Rows from block 2 of a small image classifier, named by matrix and row number. Rows with one number belong to one neuron. Each number is 200 + 30 x the weight over its row's rms, rounded and kept within 0 to 999. All counts start at 0.
After each neuron's rows are labels from the 100 images, of 14976, where the neuron reaches its largest size: "peak on" is the class under the peak. Only what is clearly more common there than usual is listed. The data: rendered landscapes of hills, water and sky.
# gate: MLP gate (model.blocks.2.mlp.gate.weight, 576x192), inputs 0-95
# fc1: MLP up (model.blocks.2.mlp.fc1.weight, 576x192), inputs 0-95
# fc2: MLP down (model.blocks.2.mlp.fc2.weight, 192x576, transposed), outputs 0-95

gate.398,150,227,207,134,221,214,181,161,209,188,155,197,175,188,201,228,198,165,188,174,229,204,187,220,186,228,142,208,179,152,194,186,171,214,181,182,202,152,214,163,266,198,193,221,168,178,246,183,219,170,217,247,202,189,180,192,218,176,225,175,183,194,184,239,171,233,142,187,216,205,189,204,244,133,210,199,230,200,247,213,120,220,222,200,182,151,172,182,166,170,214,232,222,208,153,221
fc1.398,157,199,241,161,198,163,146,199,237,191,192,200,248,199,164,202,172,141,166,171,240,220,192,210,181,169,169,242,212,212,186,194,180,148,211,239,201,221,206,227,241,227,163,236,213,211,176,228,271,228,173,163,216,169,209,147,184,179,176,209,246,260,207,233,187,199,217,243,227,184,230,211,250,227,233,189,204,141,225,194,184,202,251,246,219,207,212,159,189,176,153,188,163,170,164,217
fc2.398,172,223,218,212,214,195,203,212,205,196,215,189,213,165,145,177,181,276,225,146,137,198,216,187,178,235,170,173,199,169,152,160,225,243,161,186,230,216,212,171,240,226,170,212,143,193,202,231,194,193,235,187,182,211,169,183,220,240,166,189,156,170,210,200,195,207,163,243,181,232,187,206,226,193,218,172,235,217,171,263,174,201,179,187,152,187,184,213,176,186,236,183,245,195,188,200
peak on: gentle ground

gate.457,152,219,170,174,253,215,142,188,219,186,196,187,193,124,230,181,250,267,237,167,256,256,218,190,157,206,200,143,255,166,163,219,204,225,146,226,175,231,193,182,168,172,228,161,208,196,222,227,225,173,228,185,182,145,173,251,169,220,233,192,231,196,167,142,149,191,186,201,239,185,218,208,148,198,199,221,234,228,214,197,170,159,223,227,149,182,168,246,160,202,180,223,249,226,199,192
fc1.457,190,197,189,140,215,182,169,210,201,214,206,213,240,197,172,198,240,176,167,210,151,169,222,204,263,259,183,161,228,177,254,120,207,177,228,246,170,197,206,241,206,173,150,157,190,153,132,143,184,194,189,165,195,226,197,180,206,201,197,213,224,189,167,156,173,198,211,213,197,232,203,252,148,245,191,176,208,226,168,199,244,246,202,162,175,180,247,190,160,167,177,183,165,194,199,216
fc2.457,118,221,149,210,179,179,187,207,185,218,245,187,195,212,147,220,170,190,244,225,221,202,194,200,229,200,169,214,196,170,215,156,256,251,175,180,204,222,201,206,214,215,142,195,213,204,123,200,191,165,191,166,177,243,199,204,222,117,250,150,223,215,153,184,153,181,225,205,205,261,177,220,196,230,188,168,205,208,244,181,198,239,199,193,212,208,284,147,189,128,176,212,203,186,199,225
peak on: water

gate.525,157,152,199,213,225,217,204,161,135,173,175,192,171,165,192,203,213,166,196,233,193,166,163,199,218,232,226,192,140,233,225,186,200,192,251,193,240,178,189,225,234,186,168,176,191,228,213,166,188,216,200,275,248,207,251,212,162,186,174,234,230,147,174,218,241,201,209,162,247,147,156,234,166,184,158,254,222,217,223,223,201,220,168,204,232,164,215,221,258,229,144,210,238,232,203,195
fc1.525,150,215,173,257,160,142,226,162,235,240,192,230,166,164,248,242,147,241,181,174,201,211,188,179,238,234,192,229,241,169,232,200,232,171,218,238,214,218,146,188,230,182,196,168,235,194,209,173,247,162,224,177,223,203,210,155,174,192,177,148,224,180,245,232,216,192,238,155,251,240,232,162,242,195,140,200,168,243,163,173,182,215,258,211,185,193,249,176,231,185,158,192,190,198,183,202
fc2.525,199,253,182,153,196,193,220,231,125,253,216,185,168,197,150,162,196,186,146,184,173,154,225,248,195,204,148,229,180,207,163,182,156,228,207,211,193,219,190,175,215,223,206,182,214,235,223,199,153,223,206,242,212,229,168,232,185,148,191,251,174,214,195,212,135,174,168,267,174,150,213,194,176,194,257,174,224,206,251,165,190,175,195,229,204,148,177,182,214,225,241,144,212,192,207,214
peak on: gentle ground

gate.445,252,202,150,225,197,162,174,213,195,210,221,217,190,185,236,196,187,211,232,230,208,194,234,260,216,221,159,182,164,160,191,212,198,209,211,223,184,213,226,184,190,198,214,145,224,227,229,234,224,243,184,232,204,232,165,155,221,158,186,190,177,179,192,252,246,198,167,206,240,233,177,235,169,148,235,187,240,241,223,203,212,218,158,220,226,184,169,178,177,168,133,213,261,206,176,154
fc1.445,224,170,204,217,153,203,187,207,160,159,242,177,210,207,214,250,151,167,223,242,193,226,200,201,220,224,162,199,174,163,243,211,156,213,157,164,176,227,236,177,209,212,220,225,259,249,216,250,168,183,208,171,176,258,180,203,211,205,161,200,218,239,193,223,198,223,208,140,207,182,196,239,216,208,210,191,227,167,171,232,198,193,148,162,186,213,218,160,184,250,177,209,177,139,220,242
fc2.445,164,166,194,203,177,253,237,197,224,191,203,196,176,237,179,129,177,211,281,196,206,186,226,191,245,214,127,196,201,170,183,195,249,161,189,188,214,216,270,252,222,280,271,177,190,207,148,206,220,169,260,206,193,246,160,197,159,171,209,209,230,181,177,239,230,147,194,189,104,202,188,207,174,209,193,214,214,205,199,198,220,183,271,158,244,257,220,174,153,183,203,226,212,193,203,185
peak on: water

gate.568,183,188,194,258,223,205,162,258,208,223,230,162,250,149,186,235,175,206,217,158,223,218,157,230,191,194,222,150,155,152,221,157,172,181,157,188,217,240,166,204,269,204,209,213,157,217,184,214,221,183,242,183,215,217,206,200,221,231,182,171,183,170,223,173,242,186,167,249,243,215,227,187,219,193,217,167,232,179,226,183,139,178,192,205,152,231,186,170,244,206,218,216,193,165,162,206
fc1.568,254,206,142,149,187,182,262,187,158,202,207,173,143,209,227,134,242,196,207,244,206,160,187,205,210,187,186,186,220,241,224,263,254,195,211,156,215,171,198,243,200,242,178,241,183,195,245,193,235,220,186,191,208,214,222,261,215,155,151,190,221,162,189,170,219,211,216,230,182,222,180,183,154,215,190,177,202,161,187,226,197,211,208,225,186,170,157,203,256,166,165,218,188,230,191,214
fc2.568,249,140,247,198,230,162,195,212,227,169,166,197,239,192,237,239,212,190,180,217,228,206,200,163,232,200,198,192,213,190,196,201,185,197,192,190,190,202,154,216,233,199,218,155,190,165,176,232,190,164,218,227,166,183,219,164,183,194,181,211,174,170,211,223,196,185,231,170,213,186,181,204,181,201,209,228,179,267,141,262,208,197,189,157,170,238,274,233,219,224,189,205,218,150,128,145
peak on: gentle ground; steep ground

gate.537,235,207,203,133,228,210,205,142,169,176,243,230,215,152,187,203,231,160,149,256,244,219,232,155,170,235,209,150,188,151,235,163,206,184,208,192,205,248,208,231,173,215,185,233,226,190,178,247,262,247,189,229,213,190,180,205,219,185,143,176,200,239,211,239,171,211,174,186,234,177,199,246,199,175,225,230,219,217,220,214,230,153,237,218,216,152,237,185,173,221,191,162,204,215,202,181
fc1.537,206,225,236,202,245,166,175,165,243,203,237,209,217,237,228,249,214,213,243,234,216,232,212,225,228,184,161,230,177,158,200,175,226,164,222,231,224,243,190,180,190,227,180,249,183,171,226,247,214,199,161,140,248,235,175,157,204,147,184,248,208,176,222,231,248,189,183,192,200,194,239,213,246,172,210,208,189,211,259,222,182,204,229,220,200,256,214,110,224,187,223,145,190,163,216,184
fc2.537,237,155,259,217,181,192,160,165,122,183,215,184,216,255,200,213,199,240,214,183,195,218,210,231,180,205,182,240,177,237,188,182,193,189,178,187,273,198,141,180,239,204,224,163,157,206,214,208,214,181,192,257,209,209,208,217,235,165,240,217,177,165,175,181,146,185,218,191,198,173,174,186,158,230,214,242,218,188,237,233,199,173,189,220,203,175,235,193,217,145,127,231,200,150,165,192
peak on: gentle ground; water

gate.241,206,208,236,227,216,228,203,167,209,249,224,233,232,173,236,228,186,160,197,173,182,206,243,124,218,209,179,215,181,214,201,207,176,152,162,181,207,220,152,187,254,204,192,211,166,208,135,234,213,263,227,181,179,159,229,213,200,205,165,228,168,156,158,215,239,263,203,157,195,244,158,160,226,161,214,213,252,218,256,182,190,157,181,208,191,145,158,167,237,225,230,230,170,208,181,192
fc1.241,232,199,181,175,187,243,256,157,195,207,238,212,177,197,182,176,158,164,191,257,171,227,184,214,186,185,207,191,148,192,188,250,224,172,161,148,188,173,178,221,145,182,216,166,160,158,198,228,200,186,209,189,220,195,171,180,193,168,279,185,176,192,231,231,195,177,205,206,210,174,188,170,232,232,207,144,212,222,164,154,221,165,153,227,232,169,222,158,244,191,212,128,205,204,235,185
fc2.241,244,188,223,198,211,167,201,241,263,189,153,241,233,204,208,192,205,187,185,188,220,203,196,222,170,179,192,160,148,159,203,198,222,197,201,176,158,214,198,200,254,233,235,191,192,250,191,193,198,131,221,238,132,150,248,251,181,254,181,204,179,146,208,217,164,225,209,246,160,184,232,222,190,217,188,193,176,261,190,158,221,238,160,176,130,183,188,179,187,234,177,187,243,145,201,174
peak on: water

gate.459,219,218,271,159,229,197,251,179,150,169,183,207,210,153,229,260,207,182,152,224,175,208,234,186,185,175,194,212,177,221,148,190,189,197,131,205,233,240,201,200,235,211,132,188,178,177,216,176,221,178,237,210,232,236,168,197,220,158,245,239,225,201,159,223,225,213,144,231,181,221,168,153,162,192,183,179,195,192,199,279,265,184,233,170,204,166,223,196,190,153,245,193,175,221,215,213
fc1.459,235,184,237,234,178,219,206,230,200,174,190,197,210,200,177,193,162,191,196,212,209,229,182,197,176,133,165,180,193,167,236,217,216,186,142,147,163,212,175,225,230,184,239,203,116,244,212,230,213,169,148,212,237,232,201,213,266,223,205,159,229,203,181,199,238,245,224,184,215,189,184,207,203,227,165,230,156,277,198,196,203,238,181,225,226,198,235,194,174,238,168,241,225,136,214,205
fc2.459,184,211,220,154,265,181,244,182,228,250,177,244,223,188,230,202,193,186,209,219,231,176,207,194,213,164,233,270,154,235,158,216,224,197,197,207,217,190,207,228,130,194,190,175,204,148,189,277,203,209,138,173,242,223,176,198,200,159,225,205,190,180,166,181,205,230,175,154,218,221,228,161,240,224,190,175,135,248,154,230,255,190,194,188,189,170,200,218,196,195,277,220,176,215,232,232
peak on: water

gate.332,195,221,215,189,179,216,179,220,200,264,224,185,222,128,204,209,223,226,181,155,175,176,182,169,168,164,204,173,245,232,202,180,262,171,189,196,162,235,161,208,193,236,171,204,225,229,255,189,251,257,199,243,189,229,174,177,196,171,191,214,226,196,171,214,224,255,164,194,221,200,214,187,176,174,228,196,247,207,233,162,190,156,232,172,200,101,190,187,164,168,250,209,238,235,187,238
fc1.332,224,219,167,193,193,246,229,235,235,251,244,211,238,180,203,183,181,211,205,163,195,201,195,188,206,154,208,171,247,198,224,214,183,184,160,169,205,206,207,181,160,213,186,171,169,166,196,196,173,214,196,227,216,167,178,229,168,234,206,175,232,230,206,237,226,229,192,241,214,210,188,188,184,159,204,188,237,231,204,138,220,181,139,147,207,127,239,228,238,247,221,234,193,260,193,226
fc2.332,209,154,207,209,210,198,214,192,232,205,224,219,154,181,255,219,204,201,174,213,219,213,173,177,192,148,208,221,189,231,196,156,194,203,190,183,242,199,213,149,145,194,216,155,272,229,211,254,187,188,210,189,215,205,217,236,189,161,249,271,204,202,271,204,163,228,160,141,198,197,222,165,165,191,236,215,191,207,158,168,245,210,202,239,229,128,228,220,182,181,240,208,154,226,243,262
peak on: water

gate.421,231,188,261,215,203,225,205,155,153,153,194,187,147,174,182,212,166,190,203,188,222,184,249,219,196,216,195,164,163,233,218,204,161,188,183,182,214,181,204,225,245,249,189,265,219,213,240,226,231,188,209,218,234,208,232,156,199,188,210,186,173,195,177,188,202,212,214,230,254,226,226,224,234,232,259,222,169,255,247,201,142,185,175,124,163,179,180,123,208,196,212,271,222,132,188,224
fc1.421,229,198,146,171,211,172,233,153,153,201,188,177,160,172,224,189,235,225,183,224,227,222,267,198,181,212,262,202,225,186,194,197,210,229,192,158,177,171,153,245,195,208,174,245,242,164,195,178,193,172,235,202,208,180,215,187,146,184,240,210,192,146,204,190,124,194,246,234,235,216,185,160,206,184,201,223,225,210,243,188,178,232,255,146,194,159,140,235,210,188,188,196,244,230,166,230
fc2.421,220,221,153,159,243,176,221,234,221,259,225,209,229,159,212,191,202,201,163,158,213,190,160,220,130,235,163,232,221,194,221,177,214,169,199,194,239,250,247,152,196,204,206,191,241,185,180,186,178,257,181,163,249,201,162,249,199,214,194,225,241,169,219,190,227,162,164,175,183,203,207,194,167,167,193,233,260,163,159,189,155,202,154,202,211,210,203,236,202,193,191,207,165,231,197,184
peak on: gentle ground